From a checkpoint of a small image classifier.
Model: 2.79M parameters, 24-pixel images, arch mobilenet_v1, norm batchnorm, activation leaky_relu, depths [3, 3, 8, 3], widths [96, 192, 384, 768].
Training: soap at rate 0.0016, 10600 steps, batches of 512, held-out accuracy 98%.
Data: trained on close-ups of made-up surfaces with and without defects, 50862 training examples, 106.7 epochs.
Rows from block 13, named by matrix and row number. Each number is 128 + 24 x the weight over the matrix's rms, rounded and kept within 0 to 255. All counts start at 0. Numbers have three digits each.
# conv: pointwise conv (model.blocks.13.conv.weight, 384x384x1x1), inputs 77-153
conv.134:148128131172138120143170100152143144159113090106096121140167152126128113108112117152134134120110108137108105125120131113116124112054166116144118146119161153145130125117155100135141109147124150098136140103144112125115122118124107162
conv.135:136107101123141115141106081151135138117150138120095093120174125104126126134150122144099132124129109126130123126125141084130111131092121157118110127118152130071104135114148095122152092140121111123115144144146133131107129130137123117
conv.136:142131130114126099170136103148042102122184136124157084118134103127094086120136129095092186145120117093140147141133129132094083111135166126108189126158082111122128136164107191085094138107177135104130144092099138114112116150156135160
conv.137:119121173089131136163110110161093189103135087161146104122118138093128139158147149105127083153112121136128080166170131120141070148132168118151131146109124115132142160106125132134095147127146127093105113099081070121120093142099104118
conv.138:082113114144128156124127128132136181138066130169180131114129130098141180157121156118140155145105154120127102101153120115158120186087155160160109130134122103104122119198119112141149132151127141105098130101127129113150082111104160146
conv.139:136148127152127122152112119112133137122164094105094165174125127111128128130118127125117136129103094107142196159150117178124131119151106127126123164111114122109137097115123112100128129144109115144152098157118113131132126119124133132
conv.140:108133126108094115114142145103118163137142114176125125144089100118108124129193155105123123165176158117115142137059142131136119089173197114128115078119158147122183116133114108143142138152098115094121122142135103117117134136103098147
conv.141:173149108138099121148124111136107123122115175160176117111133162116147113138075135097127128102138106201145162149178129138117156132130102173093088109091130164106124104167144140128142123096136166091125148129103111137104121105165161114
conv.142:126103118136133147133128118174156123148191147129100118116118132117154140136136119116132125097125118095091123131145152110115109130090100170118117166117144134114151099116100138118169101138113113166137111161099076147180193113124136171
conv.143:167131124122116136140150122100152126144151104198104120131166118156121174132096160088120074124125086125152103185127150061124108111114101111100127104148169085167154110156128102143122125091187127109131139110118112144113130082126128167
conv.144:132124134124121142138103120107124144111118121141093108132110061137052100136097126136136123116141079151146145149088140106137078128072110151121099136127127120159093116078142134114140092097130118137078084114111131137089132149128138116
conv.145:159153138132148108090114122117124090112163150120140105163181158131150108131147161137155142152125149178140157127104138135115116132102161138101141099126099133098148139168107143118130180177125147093119118120141142139113127118140079156
conv.146:134122115170133121126109122170130136140151123152114139134153138135108147126119161112108125150113167144117147174132108098154133087127136165109123128119115120116109133145143118115098109078141129156142146163089124137135135133151141150
conv.147:089114143138125108131124123128088141138127158171108145140123123120080167128122082115173112120156110111128132108131152063160127091108124149112142158158163151128129087148134159154128096120148161127174165119117156095200143126142122116
conv.148:149127140127120102113133132159138149130135125082136102131139119145143210124127112172143108121112139124112201075086105128114154115088119130137175149174127125123090136150126128104172095122116102171114169142101174135095132136149117149
conv.149:139145102135102104140140155104117143083123145126137140143115129143101132126133085104142155137152146133122155115180145138134127127185125130110139133161103112130131120134128094159092178149088103069164100147135112161092106130137117147
conv.150:115109131114140117123133158141137104109103117149179119168086091130137133094144153130118138148132120135102088083150104105137098172064095088121156116158140137117144125166120126128125111143137131163130116111139152125131154087122142135
conv.151:109148107124158127122121089073106130104119150114137132103100123148109148114134117108097130129107215127115120107125118123126136119130181141151129153122124104144153122185105158125123125150102141123138116143127138133155110154121145117
conv.152:141129146110123127122161147072142178141120167143117140112121102143125155116076127114122142127119161125161113080107142127125163094123114119119124164162127142102149177120089138123106111154144116141103167109102162094141120112148106139
conv.153:153141135152137086127115148095132146105053119124115116155165152103133141128163150128156164163174116173097117132131132150162103149099180126114115132139146133145131142125121136124138097115164115137100157084107154156102084170113106134
conv.154:103153143119161138098133154141164132188145127134159100129156065163147143154125103162160176171078136143097122135143118139111124103138127116128154130078138139124114174089153139124129143124091145137146116176143111162136160112126138091
conv.155:143110088159118137121113145127173132129138097114140140145104123120134107116111138148109139130136141110097115141126156100066092144110159088117123186078163148117137118111113092140119148107154126098103123147134143139124151118096099131
conv.156:163096114135104131128115100121109112149156121143164151132181120102122123144120152131173126116112094188095097156149096118131153107045155100123134170149166172132104107105099118136155156127132130132112147095134108127111116117104095109
conv.157:124124140091150158142131145133099120095101120123130118137151156108165137137120140090153110164105114144130112103118162148133102141138132114173109138091130103105099123146133128128149102117127138135103124148120110149089117107112148124
conv.158:152142127122120155122111176114127148137139126165124111157158123125120142138143117155127157120166153204125096168144086126137151144134133132133124175128113142129100136131127126168144080096135136107132144114109130154126146118130137100
conv.159:152147157147131141101123137108133123138109125133120109145130104146125146143109139151115149075081121118100114122121116113140155134082143146106089151139118145155100131182122125134136079137097118150152114147182112144136141132119110138
conv.160:115155117130166108111126156125134113124128135113149122118098088134072133089116153127135134104118150107147128135117105157130113140108147118125131106132142116120139121105143118141110141170099142156112091160194126148144140117152135134
conv.161:132124114111131092136164107099154119114103136131156116112103076104111140186151092136183104089067114180124138111115124088126119124109163097132166129133177133184126129167134140143069132115136088142125089058117111149125127168130144114
conv.162:071088112148122118118144140128115176134094110106132082153133172126149131128137116147095164147140131132063155172149138144132124157161127103129137121141101120142141113073104184129138119134145114172122127129121141111122142130115126146
conv.163:092164154081121158120114113137131129154118181125135129101132078147148124126145152106153113143097108169184132138113118147115075080109150147101142113169150094120095146157130113109139109099099133139153139125102168126124138100138136110
conv.164:156142154126119137117113142135128100152098118097133163150111121126124147100111139143108130089091096137121123139119133129139151121086160115142135158090101138167113126151126145157080101107138147123165119090146151122175147145104086080
conv.165:085093125081134091142120128109096165145114163148151152132124115132128142136167152121103150144124115091105155074156124136091145148083115157135153128124136143118122143097126123105127151137136123134151119146099125149150095166119098118
conv.166:161156132116157094111125140075090122140131110144119153141123138120124155101048111090128151135089132117096111089151132097151160164089110100129141141066140153125131111120155083146144116116123063094128140214157088128130110120115185136
conv.167:129124115108133156142161127127137124130140173120135131122031153124141163132183182112101121170126112133143144134101133126140082136076186142142123122109146126144157131150125128171132121136126131114136136137111149138171148134140159110
conv.168:154146121174138147150132113132137147111122103134137155062100150154129067096142099161105122176087168141121086147114149106110133138131143107148136139146114126114112174156091157119139076115104128168151097142170090149157133184125127103
conv.169:142109160108146128111135136116113139129131124143106152123140148168117118132124137116121117130097120125128134122139134134123114139171135120161142145127136135190125096112156114134145131129143129130157120108134130124114148117163111125
conv.170:173114135103127129104124139136142128133152120115138110140120158157119120162126101130126128105124127156131203084123137102150136128138155129138120149129128096139165135127137085151098132177129137154111159160123146117130114131127132139
conv.171:096129143161144147078150124137151068142077145106193126127106089112107164100127135135132045104129136121088136120128078116137126112050171152110135121156129140112111112140131094147096121090139077119106121091194145153132164112131122135
conv.172:125145112118133172086123117113119113114142111134122107133134119114140140147116126107132104121100101150115108104127117146125047100165131097136147140132117108147101134132168166110104139149137145173128124109120108137142123117116113155
conv.173:109118104106086138154149131115111139111111143122155129114141090145096123117163141121123122130126142123101124069158177147133122115255128147183193131112085109128119125118134134178180085094156130119105144102128162151039123147139165132
conv.174:105142147095112089122144126136123098075133152123179106136111100112130121127131133092115071119140109153109135173121116114148078096117163155139148124143186118150152116090137176147145114135128127137114155150143136144064179128137133112
conv.175:136084171176135107108114128121184100116109116091171146112145148114201150128138138101111106113106103131132178093130096112109140127065143111153142137117129125115190143138124152109125133155141119118202159125137137141104119120122175110
conv.176:125133133118151140136148187110128137140103109133098154173121130103108116142136149159142143094102112156114102107133113129134124109084148125094117146143101124122144119136122104132149127108114133118091140096150163155162146100149059136
conv.177:158071108141091113130135109138134135096151135115075125165137143098154105093103161112122121128138138098107142132125134127125139146116174145153128172129155079093094168173122166136121153122111133087099158150095108105119120090105110079
conv.178:140132142099119117073117099116102139116126175127108129150122149101090113135125167077121181139113135141103185140129123130160153151116116134171144097072149161135154143142149207109143101123119133166157125112155161145099155159182138106
conv.179:110125190133139121120141141120121124099128118128121133124138137104159139145152143153128162149141153083121129121097141178094154120133124120101137168111098102103121132091123178120091169137099098122182180162105112114116166159140147122
conv.180:146117122146140153128126127150142111112147161123120186125098124159160099098169114136146141151145129144151111106107106092130141125168124095137157149135160101099155150107111102113150126133066128197124141106118120110153118145119167144
conv.181:119134134116207082118123108150094141142120150165146101157135115142102115108156147054167138099106165108118127171149128140128133101064154121124112118147118108122122135116145141114090148097141117097127161117130096135148179158122128154
conv.182:157116119129126104153118124123139156149178121125142116130125132102125120099124083133138134150135131106149102107159113138146109145132130150128125137134128115113156148126113160114131125139128110095165153157106114122109132124083132138
conv.183:129116152121112079126119104123162118069094112108197126140095132093125098127112104143132111095158120091094113120160103101129142131206135159103114124177106152154135121150141145155136107136097105107119117110105175073109093160121163116
conv.184:101122137125123119151113120118099093128118121120148129134107089131107157145083171090090156120146125146119157136115094138103099145140169149146126130133139131147105121168162125108119125142130107137096155115156155126113152127119130164
conv.185:054111113171104134123091091152091107105169147089101142127136107137173093163201093106168148125103142120066144139155144132139134138122149087124110093131144118116090140109139131143093171100119094100122130106102127087144128122086140172
conv.186:084144137133147128110129159121099124121122163119121175093132148110142127127086109140139165116126125117092144148176096120108110148102118145139118091170122092095115134106123134118082086108102129127140154135109140140133139135143097104
conv.187:113113114148115143152124139120126164141122149130128113115127156125147157122120128104128109151148103109117136103119105116124129126130121148164131137123127144146119122094144102135141108087140105129091141118116131110138151154152100158
conv.188:152080118118130121135159133167116167140114151157130111140113130117165115152111105130134103144140119084106165131141150115131120089124148137119149138127113100134110140098128109117141109114121161099203140090183091137131122101155116078
conv.189:134130116135166120129127037104165112083131119103169121169115119139117098087120138085138127134144117059119128144152070148066113153204160100126139136119124181202118142118121163139158171160113088123150159133158130151127126156121095135
conv.190:087125152121173147105136080110102096105116159138143109147136064182150144091150118085129158118147115110133134112116134126148097123123095102110142174079174071137134159171122161127132091149105127151099099127132134110144168133111143086
conv.191:129122148120113141144125127141134118138104108147153103094138127131128125149121111164123123160140153138138132107138109126130124135125124126127112136107154142102145118099137184128144129148125124126081161108115103134177144119100116126
conv.192:129122132101148124093114144109139113125092161154103129094161155119139129136143130147126167117148113095099143106131135152104150143135174097099120068155131136158137134129108104137152095133157121132113092086105148136144176124168100103
conv.193:111167105112104128110143180113126130123198145153132136142116100145115159116151146113076139179154140157118114142095148087167139108119136106114096095081166089143106170139158124099136140114088136135160127098152115129190114113119110089
conv.194:121123127145089128126112151123127092102112146139120150141148132148141144140059092101086113148112121191150138162104137151111115112138162120112130113127171123162136167113138151113104120126127110151116102112117141165085107155110120142
conv.195:130103107097191143138124142167122103129092195151166120172119136078105167161098123140124109133105138140096124142110104139123103100209104131114151131141112119175139127098127143113082079109157123127094117131117133116113139115131128112
conv.196:129137138132146128091145177094136111142135100108135117172140130134074152110127120102136119113168113061155149110152126168111160095075089144110133170090132114100138142079194118110118093110184131123145143133141096121171119132153113094
conv.197:098134095145122108137124111120140114141146124095112114147110122152164101143123153114152078123112125175104129132148123121146128146169107139119141113122112107140111130140102137130151133104140109080142113146118104181135136131127137132
conv.198:141124141148148113092135132153091099077136096143133139073064119148125127140145140093170091153074115105111110138122096129144130131101113093099126113116152110105124119087133092107114165136125094151113130124112123110159141130162112084
conv.199:132126115110155097142147168123150137129133122119165100122149143119128118130092144165145118165098146143131137119136121154129146106120133137100112122101121153192110124131145153130163094137109121114131110170166115123139104076111161125
conv.200:148129116115112109140115126094090110088144136134143121136132111117152123104090141136134147141142168122105097140150145139117105105100118131114124113131124139104111109116145151110131150132112116135156159162146140135124100136117109109
conv.201:099163150128133137155113150116119106103155107123124119167179118131134132124117124108125098153136105137053132114123101170116118104112156140115103140115112099115131118089104155169124134129087131124150123175119075119140120111143149136
conv.202:147139129144132075112130111112132144146154137158068105181183136167141126138130146133146127115139109099117077191113134102100116104126156131132127085081110106125155117137088136115100175096124143121078156122147154146155172094132127135
conv.203:132124144128122126118124116141128119152115140084115112138130134164176128104164128075123133129147126143125150112126115144133139145154153096094129155127127154142064132123108137120127142150142172126099097098192122136207140122139142096
conv.204:142124104090156141130139128113140102137137121138121133105117107160106091099076114205109081149139132134104122103125136112146138119071113128129183119113159144108113164120141137144130118109125134140129131126113124120139098137089090127
conv.205:140127154112122128159136100123113161124111138124156125105130159131088149127139148128113167096146139105163116086147129114153164163114165185163088132099072174139160139179109146135121146111118136106155115145166146128120125118123164095
conv.206:125127203137109106104146138149157185108165134129145140162123107123061121159170169117149134159071115058106097094119113170178153131140115153150157130119099189148115126089149075169118078101100129121131145133070124119088152072115117151
conv.207:173098117136112093173126129077127155112091107136104140150147133131148148146115103145113131146112159125088143112094164173118167190191200172099114142131160134164133102145097153148148164142124131155116151092151113115141130082138113112
conv.208:134119134099133135125140143128113135142127082092144105133116148070113125141145137151131086127151115183097138151109088137158117079159127118152161111147111128117151132146111137102152104125131143141138134075164052092144137167081137134
conv.209:137117131091075135136144111119201177128121172104111133138151129149067115117124136110127099084087114113142090104126117107143115138065118102091132123125111123126147144148173115133139143125129114125136139121127144123152108073128115140
conv.210:103140152168153137108120137132124171129148097086102160124144160120093140162129153137127148144123101166134099130167096105126084146083123152126127149114113107127120142156122107131103113134144112129126127099134127099171124110114108117
conv.211:144148132183118099111115136112146111148100150129124106138123134131118155135116135138138096124104120113146168099094146143112139135099120134121131135102111150124133155132121126120162146138130161123150118126114163154162108129128157116
conv.212:111153131147125102128113126103124128170139137123133108132143099123097127086117106101095165130121167144139188124087136091085104120112081144110099102134087129137147109141190087097103127127173126136129135107125131130151130140170106148
conv.213:099121134125182114114128114121121109140107118129093127121082112155124122168132130104131136120148149097109119115138120180121108155168111125124137142105158173140164107168136138110121147146087134143132135136104137144137140142115144135
conv.214:159094187121123175117151107092169150147123115095067063152084124115109180115117131105139097153115183121098111118117133179124135156177138149094113136138129088150112151086122136132126146128155139135148131102139135111063134119125171133
conv.215:139096132123125118141122161141121132111138143115116128144124166107142158166139137135135149171094125149129142110171119140170122120110126153111121126145123135160123130155095131117132149132158105073125119125115091114102147143154101096
conv.216:107145110149155124116084110079067092155165088132143122084156196142119085135185134097149139140169146117123154116161147151085127124112131129136157143122191116110157152077122115129111114136125153120160142103128115156153140147160122104
conv.217:123156162157120100171133115126146139099144102118127151163156112119133155128177088118133147116105110166106154160135130149114135117143139120131091108078166090126147090123107107134096147159181125124129105121141109136130130115158074099
conv.218:131128123140130140105106161138108144122169096105138108112116096075153128144105141136120095108164145143137127138132098157119116126116115106155123133119125130163123102123145154143147122138120122122121119155094129150107093120122118127
conv.219:128148113111115151102138089163115138082065132123144100139108120114101137088142135082115127098112107105144142101140105121097100132104140148120167108145120133124134138122126139116123153103114144105126125149107126132150137099131132131
conv.220:138119122131162099124139112118100132153175127111154130131089116078107142122125157123122103118124161143092141089156126113103113128104153169114152111139121142111125133093097110130150143125088150129111129118149126114175109088120112112
conv.221:124100098146126133173110119141131140130126115133120141148107126117138122117113127158121147112110111164172137134123105169128148126112113147116130109161152116103133094109123139127101074113123113132117119148122167135100099172082113113
conv.222:097122143142145083129118090141156142154117113113131154147114119127137175117146158119108196171155092119109112133124097156122153089110153154136119118098091137188157154137134147097142135178119113142127145123122113110092117109132089149
conv.223:139148169184106155135122110140115126115127104129133157124148140161102101093117132072119107114097132085160097123132137126117129096111097157142086153102093080106100127111166126127160115102114121115090134135132101104141129103121124110
conv.224:075138089101081128150127108136130115072185119118126138118142141178116139130134130138136092194150097132092121157115090121112091123132073124106144109082095105119133120103159132117129133146106153085109156163155124118115122101119177117
conv.225:105130097164133114144138123132108120119157115133139120116122119106117152132120136101162104127135093102142120134158133115158118130107120150109111143134122159112123162145123130127139126134120127118192150140119123113183139126122144103
conv.226:137114142129127117104127107129105126148165077141124127156119118152132131102107127123126141060148088140162115123148117117119118109114155123094082125113119141128133139095097114123119148121147144144097147098121081125134125146140116107
conv.227:144129099134172144102146122107117109133159109138096129199100154131129123168078142132104160095121189111111118140124116110140122167113077139128088118114132165128120126143124156143120123139104156120122140119104155166080105111162153106
conv.228:113117140149129120110114124094133160143064152131157122105093141099131135113124078168115146122147154125121122124085126144130130138082139129107079109163156111130113116174126133117122107138161172151132104110079160135132152062137152139
conv.229:125154111116102115160133098123148183122130158125104130098120088107141113157154130110100151131065129091109132088146097127135153109175115146148143144099122142120119156135144160105106121133153106084095138152137130166086116122102116105
conv.230:125106175128120119138128119133138141137059106099136123177143153156157108149137143095135077146134103142122129096129149100113121157098153103169101147156157113112114146126123112113118137097124155119117158129089125122089092133161122102
conv.231:075081099149111113156138151165122107110148141138167141121156169144124135121098156119155131101132124149089121135205107121174111109091115107076112144155121128143085147137122149123115160091070119132136151070134096162179130144121144115
conv.232:077134167114099111131127094146121154139153138145127104125183133148134166163159130117149111127082072123149131115123102123163155111127155152132150112119169114162088097109108150137091140147110152134207137104129191123126149111125142077
conv.233:134132117098143099127126169142124146130115108130125149130134122106082074151187151107134110129120138101116127117101157128118095147255156140137151122156150123132099151143160142185169158136103064122129132175132135119000127098120107132
conv.234:111133111108089071123135108098132140178095148127153082130136114096119149113102139111097122082150093115119152106123160044092080089139180147108163122112151126120095091046143150107116126148106130117093120086138160093103153126128127118
conv.235:105115095092117054142151143099106134129130099110137113115156128050142067171149118192135121182138156141088111081100128113143082141237174168106140102113133099156129137139101152159160138121149111027217114128135135133036117128119128144
conv.236:119146121151088066148116183094085115122136148100152124081118167159122129127129143172160147114185111140134137118152118101107145123081132128107114090110139174156131110180130148123136138109145165099153117185131158111140103159123116102
conv.237:177145112107125155145134113135124129133173131100123125118102136096128135145129097133124139128139128116109167130093167111140149143162117107078134086100143109118126131129118146134147129100106161158126120109118166141152155151151162077
conv.238:115102113116124111129102153113143141114168160125142121154135142102130086124160120165102127100118114098030143161134116152156131146071148125130114123142098135127127110089113109105176114112167122137123146093146120100178108117150106105
conv.239:134107125175148152109133137130128086151108133115120157134154126153139101148120126113137150131130137133122127102093107120129130121142131108104143127138091108136133113142144117125118099138128114167109114168166135132109137133106112140
conv.240:150178172132109127156118123093113120093132143081109088102142144108158173174138137128176114155120077134134087137140166147117160167217031140142146133144101132156174150138087124166067139119145118119115155132113151149136149137150082115
conv.241:084150138139125132127140109122165109099127139140145131103105142136127110139170142091124102144094128104142129079170120092109195151060106117138163110134118085087172095177141133135131059125080112084171123093114144118189160154099133112
conv.242:155141158152091133105150166117137125149104175146085121088135104153110151165165120155121144144119134175149076113121104094124168126105132161151081126124137140131140102101139129161111130100141100153117128091088152119078160170131137116
conv.243:187132121117112079131120131083135133103169128105106089158139106104095080133135135119172134102089136112098109125101118120107104120135115073100123136168104116128151114108149160130145099143116151162106117124150088127095152140120129130
conv.244:137100142149151134137125127133074112156102111138124127124168146125143086120090124112123132160154121129141154170110173138139115176102176117111115080137107144084147152097133128149151136203152130144121139147156141118108140119122094113
conv.245:102141121125129132120103126166138137100133127117159104125175170145120113136077115140139137117130107168126132097114127105133142121134122171145121116147134124155123130137132113134105116115140141117127134120171095127154135109129125147
conv.246:123107101097107140138138112150091130138151089119120168102101154128117088084145139128109146161101127126134069121124118133107120156097140109129152132128142096127099066137195114125122142100119149145103128168159137112123165139133163112
conv.247:108147138089115138098117120177094145097129163151131134200101134131137182135144161116137171122196140177138128136121133054087124115176136125109111153127107117149101151152128144142129198123099131118089144162180127129124074097120093152
conv.248:122134096156127158139153127128092115102093131094090107137124136134119082134130129104164143129156183119083126173120173159127129107099251117111099135125180138206161123139109131146116190128114169127105119117143102098164132132097142124
conv.249:119116109169151146135142088150125132126150107138134129110117158100135123119164107129124164082112135112113133103127120116139129154152126148137083132138113147138102160108127104120142083138129112138164124125133126119192116145138157109
conv.250:085133144176101108130138129147113137119079103085150132105133099121118100163184101135158172109192112134102105117194114109134098126142092123084081115108131127153118093118149184147125131142118142127220115122097130150136176113092130133
conv.251:135097109157144055121089101152159074138079095112113135180103125167129107122135130106133125091166182179132050118138143126147140127191136117092187105163113119150142123118133111148120119147132145112122153109127141134126138129138120172
conv.252:143132146128148123124132114108143150145127132150104151121141133160110128161107114120151190118141131107148161152150132131131123101096145094101156194116113153132135129168121142156102161136165126147147092099088105164111080115112125123
conv.253:142126108152143150121103152104136164139124129141157105102128137086111117135103094188109129110126132111082106116156087108107079149169107127146137134075111141155122100129111136132121058134117151112141122135114138113127149094147133139
conv.254:124122153092145131177120134121158127124163116110125165120147108095143122121167117157129072127139149136139119130170109112090126097127120132121165152137116127163113130122117168180176157124119141070104130174173078137107121119101126120
conv.255:098120129158111116116151134157138163144090142133144118114130176108114172153124099162084120123101122129135129104151144144122125096156137135127139120139145129123146053086148118110133129157126172159161126102122157108083141130111175147
conv.256:117162103120127119103144136158149155146124066147127126146140089141136131108119109086104100092154127172148162089151105126095162087129092108131104082151081113100122146120123137138194107104112078164114104121091119126141156122132118136
conv.257:173109130126154113126137110122135167132140109132123121160100102150135136119156112149107125151101122108145118114120116160135147128167162126088122127110086132145129106123141104125190107142136148121133103137143125128145117147099086142
conv.258:121150107085139139138137087100130129112146112107089118131152161141149131116145162130123103116125120123132116113146116123127120140122109155136128164155156135110093133195130129136100138130113099129091135140138113127133107140127126102
conv.259:112118174140141083123114159124107120123144157125143141104116141166090131122136133145125091170116101140132119137105113143117181118136137106149118131151165149079124123129100142120129127113151129109118107106107132138129123120135129136
conv.260:125132108113135103139156090168100149147104163123119104085138105170114164132138111110150111081101101166115125115113101140109140146111080114112127140128076142095070132166116103147122101126130137144111126140150105133101126132135087163
conv.261:139139100108124142127099099081154133127116111163115144140141158145144131129155125149149123111080154119116075142102138105116136126232143147114124114125155146142117092132145094149171101124155137104151145091147197133092130101084118128
conv.262:118141130141142064131132101139116125144123155116134160096128135150110140112096095066124140066130093138164146149103076077142113154071079180122130125123151138163121090148153113086120123127167116123139151101124158086150158131085146100
conv.263:090125134111124110103107109118141092132075110100105152144111115159116107146149111135167088105056111096163137083096150092122093139080161144112158092138125120132088126132091148160117130134115101139126102171091143094117159128187165162
conv.264:153107152117135078141145137133126128133136123130112117129119174109156119128140095122132100123143120147102128141159132136161153139124142175150105115073118125123154144135105097131148121122104145121166119123112116123119137150150113131
conv.265:134124114156140151116141114124146128138147107153158135138172106148104126138172152134141101112116126126152133120160142175091111169091151168153132142116142108126166141102131101121133134168128133126130125147114163150080128108136121146
conv.266:104108159124143111136136119133142167107105148129140101101091110165128136115160114150148121149111160080117137119120115147106148132129075140163172087155078119183131122164171106139137130109121117136170185125100123119131044117167145119
conv.267:130159132111133148099131128124129148128128139144119115133135130120140180121101093150132168136106132144071081147079149103140129172143112089159130110109112136140124148153105148121097141102130123125123136122117133104120155150144141123
conv.268:141121107111126126145124150113130112112113156154146122116136103125140140133123091101151107152072114206126134175152138179138146185101110154141108109065147121174132109088140099109150093125144115185057122120137123080114109106128144163
conv.269:123143125109105088106114096098147165087170138115089076113111108133128123109154165150150111111115103137133152141101138109110081111076115107151116111145129176179098123128110158173113110094099138158137136143151094127162138150167174085
conv.270:146122117143123129136108109111141085123119126104138184159116129155169142111148134119131137110101089138156127125137129121090162125128110076102098113111124135115087132153141103113143122141120067141106120110122142130141113102136134113
conv.271:111165096087129218165150138132089153142080079086089179125146153093161151131081091186202110157118115134114114126110127090130150092148131171123130112098169110125123103088121142097132152116169138105139128170139126143102129124114131138
conv.272:145098131109111106077118161137139154113121134146110124097142140150098136152103130121118108145100072124118119153099124136093154116128148100123102071135163117110113104091179128136112145107170115128114162118143093113126145137168114130
conv.273:124085127124087127089111120146095126128099103111151159109115108087199135130094119131167110143138098139129106114143131093121079130220140073120085125173089128113114123086167147113179125094142144180104132087155119150114127126155126095
conv.274:168140132147132102152139113148141178046121129103094099166148163120114119155100152162135073086122111168140103120111096143112113109154140088114148103114145119142113123135155152126109128126160147059118140167118122109109134110133131128
conv.275:113164139137158141106134132106100136060193128104073089140133131149131141147113164113117114121119128114138130154121148127147127094145117182151113147152106150132112105138108133119133107129110142163104121106104144122165131087120121109
conv.276:134125131173155145141139116107153138116166109140106114132112124141119210142119143106122132158124113141153165139151152152136156109130100112124148183139156119106135143161117091161108132127127142123099143087098098120101155124130114145
conv.277:103121103110168085134117122130114105082181127133072063114172122127101129123143193132106090134129150123117117182101104118149101118129115113140134134096141127077134150104124208142152109116129110125153090115141155110083124125126139115
conv.278:162122139168101113150102103132124103082123147110168147128144141150080111147104185171114126109103162153078137148170121127083112113178131124130161154140128139114120139108136135127144170139093143104146141107146078072155144132152110124
conv.279:130130135115171112121116142127104114114133143130156121108154132148154134130119156145092152124116168106170132136154122084074095142176150117114121126131105130125134139175110097114093142129146094143090126138124129123149138095111046120
conv.280:134137142144132130113130135163154088102112099128101126115149129083120105143199082128071094123103092087122146131104125126132148089118139124136115111134126143120146166118107139099144146150131164109124137138141096101133135093136096107
conv.281:101125113091140110134150139117105152125118153144140129154096097087098107160091121109158138142190109113128130145137112083128088125116144151171127136114092054137148189141153093112104119148142126129120130125121166139160099068110140146
conv.282:101133146090110104129131127198143081129139150132145085147163133142124150165150132127142122116152145080127146085116107135128108130145123125157128139112151127150165152107122152150122166154145151078107136158148172139124113049107136125
conv.283:107141137139110111118141160095178147136133161125125147139131159116095137141177114044148089157088118136121155124179120115124185103116085140117152129088113108137116150116104141117104091148110175160158144107138135161048156103099175115
conv.284:171136181142112148109108121091145154132115109136137128131157077157143127142163163178105103095138152104135141136152136136091142127159119139143112091120142119116111109129147074117149151129151114128167118113080113128150133111121141144
conv.285:145124124099124160151176089163135092155122114096183100147121090127137187108073152108102165157119116162120139091140126140131107122120112062129121113100175126103130126112133142148073124119120139147109142110097171126119116075112109117
conv.286:122114138133139122120080104091145048153134182158127163120103129120129136087110132164143122087131152126169127118114103101113107130152127109113162132142116125128136136115122156125094094100175151114179136066139137109101086118149123153
conv.287:119125121089115131133136117128167115114142095164106121119121147150108121119148153164111122162118110115101126134110119121138129110070103139100105158102127193127139132113124138139060152120107106117145123152128164123135134127105084103
conv.288:158095131131186140110122128120143153112155097138126109153115127135144136104134166168139086161136148115094097124122122133119111127174147137103118168097129136151125145142112171173136083109117110170153115154122190113096115112131111149
conv.289:074122164133107137141137145088109123154085139099150116132106096103146130123159120133106103197134142103117136099127100158156146123170123112151129109145109079145159162119126100156175161177147132083124104150160132125068111128104081129
conv.290:104147180131144095107133138113134114119112143133136129147119085154164075151101139126130105117115121113120127055117152153124130168150165078142095131122119170148105117155137116110133130069163163121125110106132123125106119153150118104
conv.291:089127159147113158159159089125125111116105172101182099150136138151183096109115137114080154087107122134137142124149102098126178136180129135139146129124128146128109144121125093129151077160151140131102137194097130117128117086142133124
conv.292:128088142117120078129136142149145130102121202115154132107143159183063124142114112127165113158122119127125134152151107137120098142097147149121111133137124115143094118122107111138127169123132129120130139105132121117138104113106099118
conv.293:167142101124119124124137136146110132106120079090148076125162121103148127121118133155157102095150098128153141129120126122102038120094141086144113140162167080163131126164148129130118132135120127111150145096139136146121135146134143106
conv.294:156127103137166125104140122135133141177134162095140116147148106088119116125134095084150116173106140137119151111179131147116109122148151124177148129131151142130136128164120114106074141120167127114121119125094138104147109142131129090
conv.295:078124143132130089138108115144195137136156130152175159099135126126104118134097160092108119158149155129092101107149126144110116099129112146133135097128135164110147124183113142126148084119126131108103158147127157117103106128145126131
conv.296:084146159132064166088108133111125129121102151109084162043171130121146115153121112113147137095091141144114133131140174118129137133061151117150143137142103135102110150165143123102101138121117191117110120131131127119133077117146087134
conv.297:154123098137098135139143117151127119146133124135121127109125078127148073110117111135103147136125127123111126124128126142125136104080124128116125129147117156160099129124146144129117160154107106147125145145095110125094106091118087161
conv.298:138123109100130098109089106130135130201136122142132107145133100164117196109121150124164139146161127128109125140122116146095098127127136143136198130107110148120103178115104132142094139157106151123130139151146148129142109086125101106